From a checkpoint of a small image classifier.
Model: arch gmlp, norm rmsnorm.
Training: muon at rate 0.0023, batches of 128, held-out accuracy 85%.
Data: trained on histories of elementary cellular automata, time running down, 147500 training examples, 34.7 epochs.
Rows from block 3 of a small image classifier, named by matrix and row number. Rows with one number belong to one neuron. Each number is 128 + 24 x the weight over its row's rms, rounded and kept within 0 to 255. All counts start at 0. After the name is the row's rms in percent of the matrix's.
After each neuron's rows are labels from the 100 images, of 14976, where the neuron reaches its largest size: "strongest on" is what is common among them; "colour at peak" is the nearest of a few named colours to the mean colour under the peak. Only what is clearly more common there than usual is listed. The data: histories of elementary cellular automata, time running down.
# u: gMLP up (value half) (model.blocks.3.mixer.u.weight, 512x512), inputs 222-295
# v: gMLP up (gate half) (model.blocks.3.mixer.v.weight, 512x512), inputs 222-295
# out: gMLP down (model.blocks.3.mixer.out.weight, 512x512, transposed), outputs 222-295

u.187 109 [137 127 119 117 119 107 152 100 140 111 112 127 159 128 105 122 148 172 128 138 123 139 124 100  93 151 101 113 135 129 174 135 145  97  78 130 100 116 146 167 126  93 107 102 134 121 125 120 135 148 145 144 148 163 137 117 176  95 109 103 143 126 116 134  86 129 165 117  93 144 139 158 121 106]
v.187 110 [104 109 128 173 103 150 100 109  65 157 155 114 141 153  97 137 157  83 105 168 137 152 152 118 171 117  97 109 112 147  89 159 110 168  98 164 164 114 115  97 153 146 135 129 159 113 128 142 135 173 118 128  92  70 131 150 106 105 104 159 102 116 143 132 151 128 127 131 116 133 164 150  94  98]
out.187 106 [137 142  98 114 100 153 152  93 154  98 156 125 124 132 145 153 135 130 124 120 168 116 152  94  79  93 148 139  89 140 132 134 127 127 117 134 140 125 110 111 150 124 181 116 129 125 115 129 146 106 111 100 172 160 116 124 167 134 139 130 126 143 106  97 151 112 165 174 116 146 136 152 125  96]
strongest on: 111 turns on; 110 turns on; large cells
colour at peak: white

u.331 093 [ 99 109 157 125 109 136 148 165 124 191 135 108 143 186 113 154 144 107  92 122 118 121 138 131 134 140 114 142 129 123 158  94 115 153 106 141  84 176 148  65 108 151 104 136 173 104 137 138 133 144 133 146 143 105 132 140 148 130 157 156 175 165 117  93 120 108 163 137 100 159 112 158 131 106]
v.331 109 [151 167 112 125  86  91  97  67 140  67 113 114 144  97 137 134 104 160 135 141 136 103 130 172 104 136  90 154 136 113  95 213 141 105 136  89 145 131 127 143 109 122 138  59 158 149 146 177 109 134  90 113 113  93  95 118 125 154 116 133 136 152 135 136 138 165 141 152 107 141 101 112 124 141]
out.331 102 [130 151  71 146 120 106 170 102 158 124  93 135 122  82 170 133  98 130 131 139 104 139 124 131 107 130 135 124 140 153 119 115 116 180 118  95 159 131  80 131 112 121 129 138 121 175 107 104  71 101  92 144 142  73 144 136 147 122 128 163  97 149  99 144 108 156 121 145 113 119 106 178 142  96]
strongest on: 111 turns on; 110 turns on; large cells
colour at peak: white

u.501 100 [113 141 124 111  71 122  98 138 117 125 113  73 122 143 135 141 158 115 127 127 125 182 126 141 109  83 154  72 167 148 104 132 126 135 103 135 164 111  85  87 140 121 154 123 110 103 112  64  98 136 112  65 173 192 133 124 117 166 142 105 139 156 122 111 172 120  64 154 129 153 108 139 154 117]
v.501 090 [117 138 104 135 143 113 215 138 146 139 124 107  99 116 151 112  86 135  95 118 144 148 101 163 149  85 117 173 115 117 127 114 131 159 146 109 125 162 142 138 140 129 141 107  98 167 168 109  90 137 157 163  87 128 142 148 149  91 124 110  98 142 120 144 148 129 161 120 137 136 172 105 118 161]
out.501 094 [167 101 133 120 117  90 111 138  87 123 147 112  96 144 134 144 106 149 157 141  99  98 132  98  89 150 122 123  81 102 160 108 138 150 110 108  91 128 143 137 134 107 171  99 165 125 124 171 144 111 166 156 133 132 109 144 117 121 142 114 107 163 111 160 123 137 130 134 133  95 173 165 129 162]
strongest on: 100 turns on
colour at peak: black

u.311 099 [133 130 124 175  96 110 154 138 141 115 109 109 137 166 128 118 139 160  75 101 133 133 128 157 114 125 119 154 126 121 116 102 117 136 130 118  58 164 115 104  82 131 153 135 172 128  90 155 154  80 119 104 113 145 139 103 140 140 154 126 122 112 135 157 153 122 103 102 116 103 154 127 149  99]
v.311 112 [103 110 105 127 155  84 155 105  88 151 154 155 137 131 134 128 122 134 134 110 132 110 104 153  80 158 131 137 101 130 121 155 158 137 112 109 127 108 191 136 181 161 128 164 124 193 140 134 110 192 134 154 126 100  92 188 166 137 110 112 123 133 114 113 115 109 146 140  95 126 140 119 100 127]
out.311 113 [161 109 110  97  92 132 126 125 126 141  97 127  84 141 129 160 112 122 192 107 146 121 103 115 160  94 110 180 137 144 107 125 106 125 121 117 104 135 143 155 114 140 169 147  94 147 135 157 129 151 144 161 148  64 125 110 126 103 167 161 125 161  91 121 141  85 112 134 124  98 156 177  97 136]
strongest on: 100 turns on; large cells
colour at peak: black

u.35 093 [134 103 125 144 110 147 156 115 144 148  54  88 148 133 153 151 113 119 130 182 126 139 133 111 117 134 157 135 112 114 129 127  97 155  91 122  99 132 134 152 141 132  89 130 153  93 147 136 139 108 109  98  81 149 139  69 118 140 161 144 126 119 109 103 124 141 117 133 125 184 143 169 132  89]
v.35 095 [132 150 132  99 152 132 161 104  81  82 119 154 118 116  98 107 128 123 154 128  68 171 116 154 131  97 123 140 142 179 113 114 101  86 109 130 154 181 120 136 140 124 174 119 127 131  92 104 150 110  95 168 122 121 117 160 155 109 170  61 120 141 130 150 134 140 116 110 116  83 138 101 129  98]
out.35 089 [124  99 148 125  79 125 157 163 128 124 167 146 120 114 107 150 106  99 166 136 139 140 112 113 135 137 174  89 135 142 149 132 116 136 111 152 131 103  73 101 168 141 144 147  80 162 135 147 157 136 105 152 140 129 125 131 132 106 118 117 104 167 115  72  85 122 162 105 129 136 137 111 115 162]
strongest on: 111 turns on; 011 turns on
colour at peak: white

u.97 100 [136  89 139 144  98 117  63 162 101  99  55 132  87 145 124 131 155 135 126 113 136 107  93 127 107 148 166 139 161 135 144 130 159 164 146 166 105 117 135 153 123  98  80 151  90 102  66 145 127 125 113 191  82 144 129 113 124 102 117 104  97 122  97 180 155  97 127 130 130 131 139 164  88  99]
v.97 101 [130 108 105 112 112 142 129 149 126 144 197 111 123 101 135 124 154 131 180 154 134 128 115 134 178  67 119 102 107 146 151 122 133  79 176 144 126 102 128 122 110 150 112 147 138  61 128 138 135 150 140 161 144 134 124  75 102 101 152 161 131 128  83 128 119 156  99 129  69 148  91  75 118 158]
out.97 101 [127 152  92 116  93 122 142 143 190 145 164 137 135 144 142 134 135 109 146 150 164 114 147 134 138 154  89 113 124 162 120 137 119 121 124 139 149 109  78 154 113  93 146 143 150 134 134 129 130 133 154  55 133 144 116 122 126  69 158  97 117  85 112 104 119 128 139 121 116  83 115 125 161 122]
strongest on: 100 turns on
colour at peak: black

u.159 098 [129 137 152 136 169  85 136 130 128 125 119 151 116 123 113 146 157 128 148 126 150 142 106 141 135 150 135 123 125 144 127 111 131 141 147 134 126 145 165 119 137 101 133 125 102 138  80  73 106 129 159 110 130 118 151 121 134 105 109 124 170 101 128 117 122 172  98 135 125 176 178 105 190 125]
v.159 100 [173 143 125  99 143 166 152 119 140 117 133 170 127 130 145 115 114 116 159  92 137 125 141 145 173 153  75 142 143 124 142 150 151 153 123 133 123 103  72 112 126 125 162  99 133 117 150 124 187 100 123 137  86 135  92  80  73 172 141 110 162 115  93 133  91 208 139 204 136 107 133  69 127 115]
out.159 095 [ 86 137 152 137 103 136 131 124 145  98 141 130 121  74 143 161 125 171 168 134 143 139 130 133 150 133 153 108 143 126 128 118 135 100 153 142 148 122 138 115  61 127 123 117  98  93 120 129 110 145 116 100 137 138 128  89 111 121 116 140 116 105 157 135 114  95 144 138 108 160 159 174 140 147]
strongest on: 100 turns on; large cells
colour at peak: black

u.359 104 [159 101  84 132 144 153 154 129  65 108  78 132 131 148 123 143 143 101  95 114 120 133 128 169 121 134 137 118 114 109 135 150 126  87 144 121 111 120 162 154 115 144 135 125 100 157 135  97 110 108 149 103 181 157 145 100 162 162 110 140 111 124 137 132  90 119 135 154 123 172 132 178 170 133]
v.359 036 [112 146 103 114 133 151 105 142 132 137 122 140 154 144 124 173 151 150 161 157 133 120 140 127  96 113 103 119 134 149 139 132 157 137 144 152 137 128 125 132  90  95  66 154 115 108  95 135 179 152 155 125 143 135 147 120 123 119 143 125 148 121 105 156 113  88  80 141 134 134 103 115 105 114]
out.359 117 [121 115 134  86 117 146 128 110 115 134 150 129  92 118 132 164 123 108 171 119 151 138  97 117 181 146 141  96  93 124 116 153  88 107 120 134 116 138  70  97 141 137  94 165 145 118 110 147  81 139  99 157 156 127 127  89 107 136 141 103 124 125 135 139 186 114  97 143 111 147 111 168 139 114]
strongest on: 100 turns on
colour at peak: black

u.322 104 [108 119 134 115 128 161 108 127 127 135 157 118  79 193 142 158 123 140 141 114 128 116 134 166 133 108 131 118 164 105 111 135 105 133 124 124 165 141 121 173 101 131 154 137  83 126 145 124 119 113 102 135 120 153 133 100 109 171 169 134 158 107  82 173 124 122 106 123 112 141 143 113 102 135]
v.322 102 [155  73  85 114  75 127 131 144 135 142 106  85 104 160  96 143 144 146 129  85 116 128 176 171 101 154 152 143 127 113 107 122 147 129 130  93 131 144  91 109 140 141 117 142 134 106 102 126  91 116 105 138 162 136 135 101 159 122 121 127 129 173 125 127 118 130  85 169 135 128 146  99 131 150]
out.322 101 [174  89 170 105 194 130 173 137 117 132 147 121 137 138 114 125 157 125 134 165 108 156 154 115 128 120 129 120 135 124 133 156 137 118 151 122 111 170 151  98 151 145  91 147 146 151 136 169 168 140 144 131 118 135 112 112 143 159 110 126 139 126  94 125 135 142 116 114 141 159 107  79 117 143]
strongest on: 100 turns on; large cells
colour at peak: black

u.31 099 [145 134 118 133 163 138 120 115 125 100 105 125 115 124  97  97 143 137 126 138 153  95 147 151 135 160 152 117  86 136 146 136 105 113 153 127 125 156  65  99 141  84 130 152  82 139 116 129 135 123 166 173 153 128 137 112 149  33 114 168 123 167 120 123 108 133 120 133 138 118 119 136 120  56]
v.31 106 [ 95 118 145 119 123 111 144 114 126 133 122  96 137  99 122 124  95 123 139 143 138 117 111 132 116 142 132 139 149 134 101 141 115 138 156 110 161 107 113 103 146 114  88 135 110 130  93 120  92  98  72 111 102 106  67 153 129 169  96 145 135 139 127  93 134 100 128 108 132 120 119 156 133 120]
out.31 100 [105  97 121 108 119  92 140 141  96  99 131 112 128 128 146 162 128 165 155 152 105 141 128 112 125 148 130 144  99 118 104 174  98 146 138 137 118 134  99  81 139 126 153 148 140 149 119 102 133 117  83 108 102  94 167 126 154 156 149 134 131 124 196 140 114 119 117 171 143 127 150 140 144 108]
strongest on: 111 turns on; large cells; 110 turns on; 100 turns on
colour at peak: white

u.37 086 [ 93 104 121 112 109 125 104 133 173 121 131 108 142 142 137 156 167 145 116 141 132 155 113 123 120 169  94 106 104 166 101 105  93  83 193 118 112 120  80 105  93 130 112 128 147 115  85 112  90 106 103 140 125 134 127 122  90 115  99 145 125 126 114 124 138 134 118 122 198 114  91 147 138 183]
v.37 082 [158  71 108  99  82 143 166 100 147 101 151 137 177  76 123 121 127 158 133 108  96 115 137 126 123 125 129 126 172  79 182 143 144 158 155 143 138 155 127  93  94 101 137 133 145 101 128 111 135 173 121 147 141 145 165 123 105 155 100  95 144 139 105 156 120 134 140 173 114  88 110 106 152 140]
out.37 089 [148 126 136 100 128  78 129 105 136 158 170 131 140 120 149 134 136 121 159 111 117 153 160 133 143 111 149 202 192 162 101 111 121 140 130 162 119 126 132 161 158 169 113 113 110 111 157 152 139 111 140 112 126 131 149 121  93 111 111 112 110 112 138 126 146 136 143 131  71 161 146 153  85 176]
strongest on: 100 turns on; large cells
colour at peak: black

u.336 103 [143 119 124 126 115 132 116 110 135 148 121 122 119 138  81 106 141 173 107 138 156 126  97 138 102 119 128 117 108  75  89 104 149 121 144 150 115 153 109 124  95 136 189 107 114  79 154 104 105 118 112 171 129 124 172 143 164 145 134 121 110 114 120 120 158 131 128 150 161 140 104 120 162 125]
v.336 115 [114  90 142 104 130 154 175  86 116 137 133 160  99  96 122 107 130 143 123 129  95 121 145 146 148 188 157 114 118 122 160 118 146 107 114 122 118 159 107 137 159 124 102  82 117 141 116 130 135  91 160 126 157  96  94 146  98 141 129 122 123 133 122 147 154 182 162 158 128 164 147  99 125 165]
out.336 103 [107 118 157 118 130 136 134 113 133 128 127  82  65 113 104  80  59 131 138 185 164 110 100 146 119 142 163 126 131 113 104 144  98 130 100 102 116 154 118 130 114 138 122 161 111 128 140 129 129 132 137 127 137 134  85 172 156 148 112 127 150 119  74 129 148 161 150 132 130  95 114 132 142 138]
strongest on: 111 turns on
colour at peak: black